Weights of a small multi-label image tagger.
Model: 4.22M parameters, 32-pixel images, arch swin, norm layernorm, activation relu, patch size [2, 2], depths [3, 6, 6], widths [64, 128, 256].
Rows from block 2 of a small multi-label image tagger, named by matrix and row number. Rows with one number belong to one neuron. Each number is 128 + 24 x the weight over its row's rms, rounded and kept within 0 to 255. All counts start at 0. After the name is the row's rms in percent of the matrix's.
After each neuron's rows are labels from the 100 images, of 14848, where the neuron reaches its highest value: "strongest on" is what is common among them. Only what is clearly more common there than usual is listed. The data: rendered scenes of coloured solids on a plain floor. In brackets: how many of the 100, against the usual share in percent.
# fc1: MLP up (model.blocks.2.mlp.fc1.weight, 128x64), inputs 0-63
# fc2: MLP down (model.blocks.2.mlp.fc2.weight, 64x128, transposed), outputs 0-63

fc1.33 105 [146  98 111 108 180 115 137 107 108 101 103 116 117 112  87 150 117 163 142 163 167 122 135 166  93 126 162 134 135 123 145 118  97 133 102 142 148 155 120 102  95 156 113 175 116 107 145 139 141 142 149 124 124 184 105 161  93 136 130 131 119 158  86 121]
fc2.33 094 [156 136 156  82 146 107  71 125 104 136 109 124 142 116 145 110 116 135 114 140  74 102 119 101 178  72 153 145 117 122 108 171 106 116 101  98 130 127 133 127 131 121 110 113 141 118 146 127 138 113 125 127  84 118 140 125  63 129 137 113 136  81 139 141]
strongest on: white object (56 vs 22.4); pink object (44 vs 22); its colour: white (34 vs 8.2)

fc1.29 103 [149 129 119 161 143  91 109 178 140 116 196 139 140 140 141 151  99 120 146 139 134 126 136 128 145 104 152 133  92 139 142 115 154 132 146 137 148 103 144 161 115 120 135 109  75 132  88 150 123  86 136 124 104 100 167 144 146 140  82 124 157 172 144 107]
fc2.29 094 [138 105 129  99 127 154 139 102 178 124 120 152 182 142 128 124 129  41 128 122 123 161 158 144 152 148  94 160 114 132 133 129 117 144  90 133 137 119 122 179 150 100 108 149  91 125 157 116 147 145 140 140 113 110 113 105 130 133 115 152 132 137  80 133]
strongest on: light from behind the scene (54 vs 25.3)

fc1.79 083 [150 145 121 116 132 109 153 162 150 114 141 131 162 150  95 119  91 112 111  90  95 118 118 119 143 118 143  90 107 112 144 127 123 134  94 141 136 137 151  96 114 125 113  94 114 174 140 163 122 108  79  81 137  73 106 145 130  81 154 154 128 166 129 118]
fc2.79 082 [149 101  81 116 132 141 108 112 174 154 151 126  91 143 126  97 124  76 140  82 113 120 175 112 134 108 105 115 141  97 131 148  94 111 141 115 140 111 125 158 115 123 165 158 136 129 105 139 155  91 112 144 117 120 151  94 151  99 118 115 159 114 111  82]
strongest on: pink object (63 vs 22); its colour: pink (30 vs 8.1)

fc1.66 103 [140 138 107 120 169 125 159 124 158 145 107 104 115 121 127  78 110 112 139 143 137 144 102 129 127  93  99 138 130  47 150 121 158 145 166 103 117  89 138 131 108 151 116 121 125 161 106 112 136  89 160  97 165 163 140 145 126 112 152 138 125 110 123 168]
fc2.66 108 [148 111 101 168 118 132 103 119  96 150 171 109 164 147  77 156 110 118 123 124 167  94 147 134 130 116 151 116 142 106  89 152 150 109 130 128 145 125 136 116 130 140 146 154 125 110 121 182 125 169  97  91 109 170 115  99 121 102  79 104 146 137 131 138]
strongest on: grey object (78 vs 22.7); its colour: grey (36 vs 8.3)

fc1.28 079 [126  79 145 144 110 123 133 109  96  81 135 145 135 141 134 139 135 105 119 129 164 157 117 136 105 151 127 147 143  78 154 162 150  89 104 124  98  68  92 147 122 170 154 126 109 101 112 112 112 126 147 109 114 193 124 142 152 131 113 109 132 111 147 118]
fc2.28 093 [163 118 122  89 165 127 174 137 118 124 172 148 135 113 124 193  96 113 108 136 124 129 113  63 170  82 133 116 146 124 143 129 105 152 119 126 106 146 145 130 138 122 118 153 124  94 145 145 120 115 144 109 106 136 123 137 127 123 142  94 148  68 128 161]
strongest on: grey object (68 vs 22.7); white object (47 vs 22.4); its colour: grey (37 vs 8.3)

fc1.105 104 [117  97 118 138  92 145 163 142 119 127 128 125 154 118 144 101  94 138  73 122 145 150 107 100 133 116  62 142 119 126 159 159 118  93 151 126 164 170 109 137 143 140 138 157 153 107 124 144 136  98 181 124 106 120 150 106  75 129 115 149 133 114 119 150]
fc2.105 114 [120 160 172 121 120 119 153 137 133 130 139 133 104 158 111 106  98 161 124  86 132 153 128 117 137 142 135  81 140 146 142  81 128 167 179 150 127 133 108 112 136  89 110 112 148 128 108 144  59 102 146 122 120 161 120 132 119  69 133 121 155 131 155 118]
strongest on: light from behind the scene (56 vs 25.3); red object (47 vs 22.8); cog (36 vs 11.8)

fc1.51 107 [136 115 116 116  94 168 108 207 138 151 156 137 128 132 134 105 107 136 153 148 122  91 106 148 122 148 121  93 127 114 156  91 113  89 175 142 132 132 122 115 120 126 134 139 109  86 121  95 100 126 138 175 106  77 141  98 139 146 129 110 130 119  96 124]
fc2.51 124 [105 137 130 146 106 131 112 116 121 153 143 101 144 130  99 101 121 120  93 141 151 133 128 109 118  99 147 150 146 110  98 216 146 158 123 111 113 132 138 124 173 146 177 126 143 119 114 140 145 129  89 120 116 162 155 131  83  94  85 126 156 131 109 151]
strongest on: grey object (71 vs 22.7); its colour: grey (31 vs 8.3)

fc1.126 098 [150 153 144 141 127 157 139 177 154 136 128 110 105 127  85 122 116 114  87 148  98 102 112  89 122 102 141 132 148 135  99  99 116 145 131 166 127 133 135 164  92 140  98 114 124 179 138 131 149 104 123 134 141 145 135  60 124  76 136 153 118 136 164 117]
fc2.126 099 [155 123 132 156 114 140 100 154 124 143 141 139 133 121 161 107 140 133 144 137  47 125 138 119 177 122  99 152 107 137 110 143 124  97 126 111 161 112 129 171 149 115 133 101  81 113 119 111 148 132 154 122  92 118 137 120 147 194 104 113 117  93 146 101]
strongest on: pink object (58 vs 22); dome (28 vs 11.6)

fc1.87 102 [118 113 176 114 145 154 103 102 104 135 125 123  97  57 123 108 108 137 101 105 112 103 124 111 125 103  83 167 159 128 125 128 103 144 133 102 120 136 128 139 144 183 125 139 121 102 104 113 182 142 147 141 122  99 133 118  85 110 138 140 139 151  95 160]
fc2.87 098 [126 177 119 163  66 137 122 139 122 126 144 109 143 120 105  99 168 159 146 127 118 111 119 145 172 154 124 144 176 182  95 140 119 167 160 101  87 151 124 115 105 128 156 145 141 130 125 132 131 119  70 117 151 161 145 130 139 125 121 146 132 129 123 113]
strongest on: light from behind the scene (59 vs 25.3); black object (54 vs 22.2)

fc1.91 100 [155 166 140 112 157 144  98 132 133 120  92 122 128 126 122  95 131 152 136 176 136  95 149 104 121 110  84 102 148 134 132 155 147 129 103 130 100 144 102 166 124 130  88 111 150 104 145 143  88 131  81 120 105 124  94 153 139 166 106 127 123 132  68  97]
fc2.91 088 [135  84 186 107 162 129 128 115  97 134 148 111 150 134 142 147  79 153 104 122 160 178  74 130 115 148 144 105 138 140 120  92 135  89 139 111 135 101 145 106  85 142 123 116 108 137 151 150 141 138 187 118 134 160 121 136 106 141 115 136 132 103 118 134]
strongest on: green object (52 vs 22.8); grey object (47 vs 22.7)

fc1.0 090 [119 107 113 113 115 142  81 147 148 148 135  95 147 103 126 182 113 152 138 120 149 158 128 179 122 128 157 124  73 141 128 109  88 147 106 124 164 121 158 129 136 133 116 139 132 114 134 148 119  99 120 189 140 136 149 140 128 120 160 128 138  58 144 148]
fc2.0 081 [116 159 113 160 138  67 131 147 170 137 180 137  90 131 151 122 132  90 171 134 157 122 109 103 109 110 154  93 135 131 143 150 105 163 102 148 145 150 115 151 103 117 112 116  90 136  91 127 139 142 166 133 154 122 139 133 145  90 131 131  88 160 130 131]
strongest on: grey object (61 vs 22.7)

fc1.7 099 [164 129 112  92 142 109 100 146 138 154 143 104 148 133 108  75 168 134  86  87 155 122 141 110 107 103 143 130 136  84 174 117 124  87 127  95 137 127 119 106 133 155 166 121 103 173 113 123 135 126 118 158 160 149 101 143 138 148 125 116  91 158 120 131]
fc2.7 114 [133 100 180 145 162 137 142 151 103 152 103 110 138 160 116 160  88  96 113 137 177 149  99 113 127 113 139 119 148 113 131 144 176  90 148 166 145 121 114  93 134 133 157 137 133 114 171 161 146 141 115  95 127 149 134 113 144 136  79 114 125  96 111 119]
strongest on: white object (73 vs 22.4); grey object (48 vs 22.7); its colour: white (28 vs 8.2)

fc1.63 098 [129 110 131  94  83 131 123 145 131 135 175 111  88 126 156 131 156 115 104  93 150 153 137 113 124 121 129 144 157 145 152 127  93 100 101 144 187 170 112 136 116 150 128 135 167  91 129 174 110 119 105 133  81 137 104 117 143  94 111 138 113 132 116  88]
fc2.63 096 [159 115 125 125 119 138 111 152  83 128 165 112 157 141 102 119 119 113  95 148 132 122 133 131 160 127 165 142 116  94 111 143 136 125 135 135 104 122  98  76 139 148 162 152 140 157 111 102 107 150  98  66 128 178 143 142  95 119 119 119 150 112 154 184]
strongest on: grey object (77 vs 22.7); its colour: grey (35 vs 8.3)

fc1.83 094 [124 112 132 102 116 117  99 160 126 167 141 139  77 130  79  91 110 136 144  99 114 101 146  83 125 147 104 180 114 135 127 118 161 129 165 142 156 115 103 101 109 144 137 121 133 144 143 104 131  90  94 140 125 155 123 124 148  86 120 112  80 121 157 101]
fc2.83 088 [148 124 119  86 122 125 101 155 145 113 125 134 152 166 148 162 134 134 128  97 125 152  96 128 146 134 120 118 165 126 162 162 106 140 135 110  91 125 145  95 128  93 143 166  70 132 130  95 125 126 112 109 171 129 113 175 118 112 107 123 169  88 151  89]
strongest on: yellow object (58 vs 22.3); purple object (55 vs 22.8)

fc1.56 111 [140  94 133 126 168 120 148  99 117 119  75 157 119 127 117 109 138 149 146 145 192 122 113 140 108 123 142 149 131 128 175 142 128 105 118 108 127 136 109  81 140 141 132 193 168 144 124 145 129 116 103 139 150 123 120 142 121  97 136 161 112 171  93 167]
fc2.56 125 [133 116 106 108 124 134 112 126 112 151  95 122 184  92 152 144 131 152 140 133  89 135 107 126 124  81 103 136 136  97 115 160 126 180  92 114 175 116 155 154 146 114 117 141 153 127 118 135 159 172 128 141 121 109 125 138 127 162 161 122 145  72 137  91]
strongest on: green object (46 vs 22.8)

fc1.108 131 [120 158 134 118 127 115 114 147 132 137 160 119 111 154 115 133 174 112 118 105 168  96 144 119 133 130  80  71 157 129 117  82 106 126  75 138 147 148  99 128 120 149 100 134 140 111  91 149 117 123 147 204  96 136 106 115 134 145 115 132 152 129 142 114]
fc2.108 185 [131 119 134 147 110 145 101 134 105 133 112  90 161 139 116 132 121 134  97 138 203 127 112 103 125 115 123 138 128 115 103 138 175  99 151 132 134 127 107 107 154 139 179 125 129 127 147 166 146 167 112  97 122 160 115  69 100 129  99  95 161 100 121 148]
strongest on: grey object (83 vs 22.7); its colour: grey (40 vs 8.3)

fc1.74 101 [105 131 123 168 151 106 118 145 151 138 170 162 112 121 129 147  99 143 138 104 131 166 159 135 145 140 116 125 136 131 164 115  79 164 122 135  50 125 156 148 137 129 120 135 143 120 130  83 136 104 111 165 124 157  83  98 118 148 153 100 130 127 148 153]
fc2.74 083 [147 161 151 139 128 125 131 112 111 119 143 138 103  58 139  82 114  83 122 163 114 166 136 163 104 149 141 113 111 129 148  92 131 123 133 130  96 116 123 131 113 105  84 143 116 160 142 167 165 123  82 142 146 141 114 102 166 143 131 138 135 168 109 106]
strongest on: light from behind the scene (59 vs 25.3); teal object (51 vs 22.2)

fc1.96 095 [143 141 106 161 135 119 119 168 155 170 127 143 139 119 129 117 166 114 159 134 145 151 104 146 139 135 118 101 132 110 162 103  87 173  77  80 113 117 121 158 130 127 130 161 122 119  84 111 131 130 137 106 122 131 123 135 155 110 162  62 136 109  92 138]
fc2.96 082 [128 115 141  97 142 156 155 126 154 114 141 150 106 148 161 126 166  65  84 106 149 119 155 161 134 124 122 130 159 110 161  72 147 131 148 146 130 164 121  78 101 148  94 127 101 116 124 141 116 126 153 126 174 143 139 135 145 152 144 100 119 147 142 108]
strongest on: light from behind the scene (60 vs 25.3)

fc1.57 115 [149 133  97 135 123 135 162 192 107 135 101  96 148  93 116 101 149 150  91 109 106 161 142 101 106 136 102 119 174 107 160 132 125 108 163 160 153 146 125  81 129 149 136 140 149 156 166 143 151 118 119 123 144 143 118 137 114 125  80 122 141 135 149 164]
fc2.57 116 [132 133 151 136  87 109 157 126  84 171 110 105 124 113 139 124 136 154 132 173 144 139 133 150 125 135 143 131  93 141 143 130 131 117 119 123 121 173 128  88 127 108 127 147 151 125 173  80 133 169  90  98 156 144 131 101 102 131 145 173 115  68 116 106]
strongest on: pink object (78 vs 22); yellow object (46 vs 22.3); its colour: pink (35 vs 8.1)

fc1.123 109 [141 110 132 146 149 176 140 169 143 103 124  99 134 138 130 100 104 151  82 109 118  79 152 128 129  67 148 118 128 130 120 141 159 117 143 102 157 144 154 131 143 147 121 117 160 111 166 164 119 151 114 131 142 152 108 112 190 117 144 131  98  92 145 107]
fc2.123 093 [ 66 161 150  83 124 126 109 147 122 112 153 137 141 107 146 125 101 178 116  91 126 147 111 114 137 146 132 114 136 135 122 116 136 115 200 175 136 147 122 107 135 106 154 161 136 112 118 114 126  89 131 125 138 119 132 108  91 163 141  96 181 137 126 127]
strongest on: pink object (45 vs 22)

fc1.14 100 [151  76 123 124 131 109 175 108 107 113  97 122 130 107 154 137  92 114 109 142 153 118  95  85 165 129 112 168 145 174 130 148 149 157 114 112 148 152 153  93 141 108  86 135 159 113 123 124 186 157 117 108 128 143 164 124 128 114 140 137 136 153 130 154]
fc2.14 098 [126 145 132  81 144 112 140 129 152 141  95 165 105 118 158 118 127 108 142 126 179  95 118 168 139 178 116 112 135 149 147  91 130 129 116 123 127  92  84 112 111 128 135 158 106 110  81 109  87  94 117 158 134 133 113 161 169 117 130 115 149 169 137 124]
strongest on: light from behind the scene (51 vs 25.3); brown object (47 vs 22.4)

fc1.19 096 [118 122 136 137 114 156 129 125 128 134 162 122 114 112 137 120 106 135 128 112 161 151  81 121 103  95 145 122 125 167 180 143 107 120  77 100 166 155  87 110 121 119 121 119 114 144 115 169 119 125 162 182 126 138  80 120 144  93 130 102 166 127 152  96]
fc2.19 089 [115 130 182  98 113 119 106 123 145 113 112 102 126 138 132  92 146 118 146 132 154 109 113 102 165 127 131 159 156 161 143 135 102 103 142 133 115 108  83 115 104 114 144  84 123 140 131 189 111  89 138 111 119 148  81 109 154 111 171 146 140  88 116 103]
strongest on: grey object (55 vs 22.7)